A small self-supervised image encoder, trained from scratch.
Model: 7.19M parameters, 32-pixel images, arch convnext_v2, norm layernorm, widths [96, 192, 384].
Training: muon at rate 0.0083, 4900 steps, batches of 256.
Rows from block 2 of a small self-supervised image encoder, named by matrix and row number. Rows with one number belong to one neuron. Each number is 500 + 40 x the weight over its row's rms, rounded and kept within 0 to 999. All counts start at 0. Numbers have three digits each. After the name is the row's rms in percent of the matrix's.
Before each neuron's rows are labels from the 100 images, of 14848, where the neuron reaches its highest value: "lies over" is the class under the peak. Only what is clearly more common there than usual is listed. The data: small charts drawn from random numbers.
# fc1: MLP up (model.blocks.2.mlp.fc1.weight, 768x192), inputs 96-191
# fc2: MLP down (model.blocks.2.mlp.fc2.weight, 192x768, transposed), outputs 96-191

lies over: data marks
fc1.453 079:500523431571575481493538517470464605507574477473420497479460449522485489518436581496450488511457523474468502489474504430492500546448570458532512490518487496476491516474530463426452545519422471528474505467469558447521459420486462522498556534479554486517541600497496501505485524510533472559
fc2.453 077:515437557524448504490552569461477480457472465460434450517533468546454488422501553563481461508521525490444512501484552574528521447424480496397533463458441530491490533489475519504488519484435469426523551568552575462511588501459457538524500464544484506494531536450508545558494523541581478520

lies over: data marks
fc1.723 117:467541428536450491534381598446528479489493504488460516505489474490523496479500499518503480501479498467446446451526468506568458523466523533533468486447511470448490503518561479499525444480537394452529437434418481483577491469512452493576529443464465471515465555513487499498483422544490489567
fc2.723 105:491531485446494569489581471435545508491513503470484478486442439480505506581482489515528431526432472485520550470482543474478537504491503449524517532494567544553561478510463546463484423500509465512578481551546463490466445561581432461494411527495480449457458488574513564541535498517472484535

lies over: data marks
fc1.450 103:543518546628511525512534540503528518470527520529493522522499518491492557485481476519489539538544567554541460504520483598563485518435423469456449513552467440543425538450450495484506495485483566586469501562548447527493489487504523447506584493495499501502502512570545462497473467534495481553
fc2.450 099:469500541545506468520499547467464491547558501482447498515480504489551543491434520488406496465506422494468510427467523453526448491523471517520572452490515549575509607510513479460553500522532468484504537413558496536498521556440546407522451473427474553507535451532474536563522557498455575542

lies over: data marks
fc1.645 133:441473522463505544454532497579478490535533486495479479525478565495547514464544434527558626538500470413549513543461489533489522541489508487459479503482507503436498513561466459529459451495440500499483491428547470509514573556462506474513507559512504557433536508507484426452471490437530509449
fc2.645 115:452486485492451446514456468490491448518448506564518526492441467453446507465533569496475462482478453514494427515514517414557479456427564562455405508491468472499546475494482574477486532446516530532476568504527484437537541461524504476458526472530470569498493469459510513532566514448482522542

lies over: data marks
fc1.208 101:543430501523497503509580544472522480505588521539509516491448494492484503585470529548450452565528479443487443497500509442495477524512456405524528455501489542537490547545540518465516500526482567487476424433422508472512554497559543466537539466521499507453577443498590468493515504561496497557
fc2.208 103:461484516576470512482433528614478521506576457462415455471461498506437509491460544529545462479512489555456489506590537533454543499457478525536542501471438484511461509498518455572532447471455508476477514523483508390454516473468494493507466462524557510556505437586547527580518526559573541551

lies over: data marks
fc1.563 093:475566461485470503500468564453487509515446487510490537501501568524482458586464475491445496520486494465530465505514501475500553570435504438448531441563511447500577470503523439491546480534563481527515505510511526471560550561574519537488468482498515449545465498449528555491515576550448503447
fc2.563 104:438485495496503434490498482503452517476491552471526514493528483472510531496545512534508476517498454466573511538466444572492589523513556497540474559464534521477484429463465530490475508510415425453482506450422446536461507517580532548497528509471541437468494533552483481479527523460524481496

lies over: data marks
fc1.546 116:491531489548520509493487496504464460501521499460509501450524571476431444424509404481469487498493516497507468537576503534596513432481520501507496474485498570473546583453471539442497487600556523516472487497498508531494440527456434503476444458578445577438504520482533530487479498511507534508
fc2.546 104:545489510447490470516486492449519520486443536425523458513569514531540478456530531507478514540621504561518460534564484431477537531500466481543469497460526430555502453466459483515481500517445582553467496455533477532523452492502446438552560528427512556481486500406555472430535548591429557574

lies over: data marks
fc1.585 112:488511493460514496518509532466427425539524536523532546502484514492464520503566477627478490549485535497523478512455465423596520469495544523431446519465445485408500506538506450454520568503576470467567525531529503556430500532496538469493483517526412450513499466522468411556581493445393465491
fc2.585 108:491589505513536468494453471569511494514451528520441554542481437419495540534525502590537486548515518513564583472487498523504508483493529526489536454480464530548510551503421566538517534474463549507513445520548529478483424546480501433472552582499443494458554519508545430455496479505491469473

lies over: data marks
fc1.125 099:466491435499499537562518444508570541479527446477507509557590510532491493566524524474593517506522565486496424526453433484434493453483520491567468485530499456480471451511502457491526444530563551463479509483573504460432496477478495500534513511488458548525493492501446590511480549499505474384
fc2.125 107:466510479463464469447502526542465476451487454547553425540440431472509491544509477487526459487569478540546522519484506556558483542535477484559471492537588436491516462508506464482462525471453487584485501475409476510594454488572546428560544513521497566475497552561502481512483512509484493486

lies over: data marks
fc1.166 082:543425543531475576532451527432563518448471494496442544438493476513481509536534558494580544456488428506479524505442480496501456500469595567515448478555519477532510548529511516496449509453484519444561465521491498478543483557449474503522520582548443524473585477466511442472523446556513451554
fc2.166 092:532510498608571535496487554483445429538490506468527533492532518476569548524528500560514488553473565522529554494540562559523466480490475534506524495550553449467516505570528559451501507482498603536461495481534504458570486495484519551529524466532496450472449529527485591451557557438468535465

lies over: data marks
fc1.279 074:505535518465499512574546474530524492506507455489510500415485397455521498462506501541496523509447511490432478565563506412518526485564448507424534460400509453469553441488493508500463511528505480448431534531564520509491482466529509483559434505435518515515552474534497529476532536481536485408
fc2.279 085:427531505503433484536515428525499522464550471503456530447507477377545518501479490519486531541484488549460444524530486533488469483459462456497489486566501497436502493494552444470522507572466450476444474493425498516503469479524448504483498559492516506460532467533534452421476437489468550487

lies over: data marks
fc1.540 088:502436476494461534415530518539432555536465601471515526510403503414513534539527502492524456528505447472481498556412524605584542498522466499510435512518537486523538518472498432464450455515546488498469495477536536435503545526450554463570533525514461543481511503509521460515529491490530540536
fc2.540 093:575478541486461519529573531462508443526487458473534541547458499513505516499525531486530527466425430478455498423451468481433561492497482527513438521459456507471493604444432518476530469495501462451510554472479469455495467467447519435452471538488489486426537511561523432478521436466540494439

lies over: data marks
fc1.625 081:514460458471400484530440404389469538500569473548490459579511500476538504537515552499513472470400490529626482495528510528500523452518515410458487505509495519501503557495466540442478490600565490492531581511527429476526498521505517453523536510488472485533520491496507475498501542496563457526
fc2.625 089:506553449552440471527480592500486481483488472446525478518488504490555426511537479567516455451588514563553464475517543537532583502542492460474479480519539541511562509513477496533469530527468444391447450481521423511558516466529466478570454464564534478470494489482474494495557468509416534478

lies over: data marks
fc1.735 090:485472502545547483477534483525523470475472453497496507544459533492529523457499557477510477550495519500430538472507445487451529500556487502452525534484485438501502496447507521556566453539575542497446457555473427522593488430498554521503514414525450549505495513428495467452525500419570505428
fc2.735 096:508479475470448521459552492558439508546473561448468554440521500467536483416469520443525518494458544541486524530500499498533499465410515512468548497527585461568516491539482466513546550510508430458514548520530520441520488584522501457486489454491572470457433489508538490522447544497523472511

lies over: legend
fc1.24 066:538487449480520489507511497523522513470524473575456498541494492467482420501469542518431527537526512469502508549504554579503496484542463494527413517509457443433438513479519519489514529458519446519582495464542534535514497502518570489510493451532410452493468440469522543520468462524559530458
fc2.24 071:490488513502483393450473427512469478488550552469441531463518551525525462587525470488495565543506510489497488440500548515542454488481442533548476562507467510526453459452525569420502506527445441538505567566488496509428514473493471503412429462416468597533529507502509494509471499454527553497

lies over: data marks
fc1.545 129:550435531477449439516552450511543537485431466458444453498518424545508481455477553535510492498484610480554458405457523459530531474414446554497532490504498483515499488558510443508512538485518512480490539535491475506526511435458511576572546524421504464515525516451494515500473534486500519608
fc2.545 125:498514550479548546522488526521487455505477523537510517506504405453465474493465475554497543520553438509499467527563478450499577454504386481527487477569524483477473520477529497469457525541495471528597531481485544448504489422442474478502566512539435412514571468482485492495537513489478446548

lies over: data marks
fc1.178 132:455526521497541571490448518485542489612466514492465565482510489457479497463500489472570497546534539480522514508505507494578500489447479553524528519544488576469483508522475483442502499425564472496424426492439515530501461507474445486544546489482472477520500561611496558462510514474513432513
fc2.178 118:564452485507476560491507574562503518530476439449492539532469477544504598467488528497461523518473507498455461535459510399492442494435548531540547445491539516544468492463367449510494483473464453524491461508485580494540521473472514562573432525441526513452458424530533482459491527595465482482

lies over: legend
fc1.562 083:490501517567475460486508516410497442479535533565435529517473467603541596521489507495462507622482466537536520554484481447471491471475535496498467552427464452531504410468493568487477530499533468499500470512529526421558495502469537508469532540550478521479544488486522454517530510489499556423
fc2.562 090:492460415508435517561486462509526564574559505532432487533510498465513461509554481531467559509532509529485545469526583479540540480474510532517492530473496496489528508524544513530403515453464450485537422496456521563504531517485494478445463491424510460554458516547474516505516432549536441559

lies over: data marks
fc1.139 083:446522536539532481519546507538423575480490511511604500469517594529563479449508474493522443497601509483543536502507449517437555471473499525468547505465489540480456520535458474532510558456468538509521440528556519493523514501464456453503470574477434470491528471506460455512496448525508500536
fc2.139 087:451411498570484510448538419545456519538466509509595514462521565458481517489511499482548514471456489460501553506513442518478486500526497586537422442511510526496450486516466528549555543490431523501557566548603484521498539487494465488472567483456492591510492543510507510530494472428532482497

lies over: data marks
fc1.241 073:518535487490521473519432531482524505503481592516537449520491469508505526491438402548452542545507471502458427543557402484505565437553506500484478459491533449481504523536477452450576510500509483462541471510533562472492461419522508549534540534464462505555482507533473519538535527404467488524
fc2.241 079:481570463589499499544531595520571496495544511488487472420488473465530527539554457449534426489463510513499586527541543521513541476468513505551512561514533483486506486457461457513459480526454493485471551539487472523466520475485535498438505553478528548407434456504575506520483489480536412554

lies over: data marks
fc1.725 094:475547485497432564488475537472494512489449525516553432516439506490506514526581508492466586494534501521482529446480548483539501469403448483557550456505444432427520607489435531432447528488458493523531480439493505462536514558488473513458443513531548521506418529540485445513414490565549490449
fc2.725 096:481539456419558548556468571538547489460518518557484559525516432561516505440515547487524454536491496505495462515466479483511486549460459502496453522534493503555514563541529512514536528407480491512548482477466499499472533542517525500545487517541473538441550467480564524514591544520549421534

lies over: legend
fc1.724 083:536440489527466464529552472534532549473446524522451467537500524601469540451480502478539586402467540438540436531455487567418529533474483500420439457535474489480541501546511500446494441502496496485515511488477471527560553482576487447483480540500454487520538527461435449523544490479542525474
fc2.724 090:472514448518505465526540477529493488507527496491463463537468546511485456536442439454408532528521503563452475443515486482498494355500494580585469564493483526523463548520504453541509510525441503473480515453607500488457425435529473461461507465511452536547488508492519437504540461518511495460

lies over: data marks
fc1.669 067:439487530537489505494491507516541595532473532524450456513472498493497542502472482521444526466496547515537487486551503460473517536496410485458463527507572414524525537537421599468488478563468494500509500540483575460524476604520491533492563471456482562549407502450468553479500491480520576465
fc2.669 075:510454449470390511460472486519503461426594498468424457413507522434491502449475440487497552488474547477478462524489499519483457447463517492466506547479537515465509470423546449445525501478444505479482458500486468548464523493473526507491494457488540497470462600475497587464458485630570451567

lies over: legend
fc1.714 071:523569456530513438478545456532461561496553474535455486485508505452527513476506489502553516484449581470551524564527493484445473466444424510502451489487464493476506573503530606530460498524483484527540487472467444516563447547533451435531498460539454475547522529498544443516434550441508607450
fc2.714 082:510540516522540544540417480532498559482504563461457546566493454500555526462521411559565574458515493484486505491522542503517489496519461528510424495424485518506546516527552464478465398519511489533560488451512487524533496499500533442444524510543479463540475430471447520487534470494469487525

lies over: data marks
fc1.183 082:443570506518524534455466393558495431544509454532541555523515559539455523496574464466423548469545531497456530513508490582457451447520516509467532497486502499490534501490403501486506510450512481478546452511443485549470460508518447514467519478509512565511423503530519531557592496504472482488
fc2.183 086:440524464427531473483519484489463477547476552470470446505512441534476480589462499508492512511453501507555546509578554449568525531545454475503477446571525450444533496501484497557537465515509525600426472517496414504571545532484512442510502519460556535558536523494496548450491488522439534491

lies over: data marks
fc1.394 113:468482501549487504483478567540553528453481480521477481596519462482452518494496520449458503570526472518532526523536569472458515521461435497437457523462483426482472526530481495503486530488495445501462442508524580424532468568498433564427475418482531468465517536430459513494631422526497597534
fc2.394 105:475486507491484485464484458574475483445572556520492499495509456417502469518512478506448491546451541448548397504518523582442499504555503473472500525516605553537492481494500536477455521570436589530472458448546534539480491494535479500440435417478515465426478484449533502444571528468518463526

lies over: data marks
fc1.655 102:465416509483544507489496562556527499512413476510442457528544573549465544554513468496490481537502477533511542520546494524437542492481458352418496522478447508473576491506587505457507455448385498489489513467450450419565488475482428504507575450469517456500512468529463492523464484574516502530
fc2.655 105:495525500555447488488466459495490494436517521496508548487505486464500502445496619472568498485544476479530538438538521446492470456453585531446617462451494504477382507474505454526496532586545478570545462479546444504496503437517540513497451459571633574523437475518461531510498470449574500499

lies over: data marks
fc1.758 136:500529486555500535469510469544512424491511530512525463552545565480455546487553505523453637434489424467395495514486522599466450512513396536519482487500538484517573498522492482479476549515542482511521468448455507478492450530464417478469510500488513492538429467520539496504510499551514470515
fc2.758 133:470501539466479476488517457549503449517536520510512445546550508442508438466464425454500519559518539516511517470487492537502539527559461502468489535575483469447542475430532489523504572445544427511448407492495545452495647501538521562476504570496500504505463497526524496454517482509470485445

lies over: data marks
fc1.79 128:489477496499503524488486512545518483507554522461509551520541544530528524449596451600472443510468566491524546449508536487478523540518475508522469538459455505544512446464514499392458465566436443535469489513402520442518482506511546509450499513524450502497470493532523528527500534481556492414
fc2.79 123:511460517508499463499587562476572493457461466448479486471449538520500420522502443501485595456465512485528456456521471530559509467456543550449453471462502392456425475446536484513555539497470440433527479605469498491573546518507560412467509486460502415472448454475494474533481481531511479529

lies over: legend
fc1.502 101:415505525538511497411447515501467453541588490447537521588498555515581502491469464492513499512421522436481447482509539538483494487503491440458428523414482465452475508437484538522428534514563543493460562515551517479573478493514466510508486382553511509521507499561497494508478606498481492474
fc2.502 099:474528515482431445540524527477508506533388471472522507534427464488509515484457555508468523553508496595550491556456525467503441439482442515515417470500496487580530444503382402481556480506530512472519449526403410497478505461528521455498450529486485456455450507520493526514444475517445489504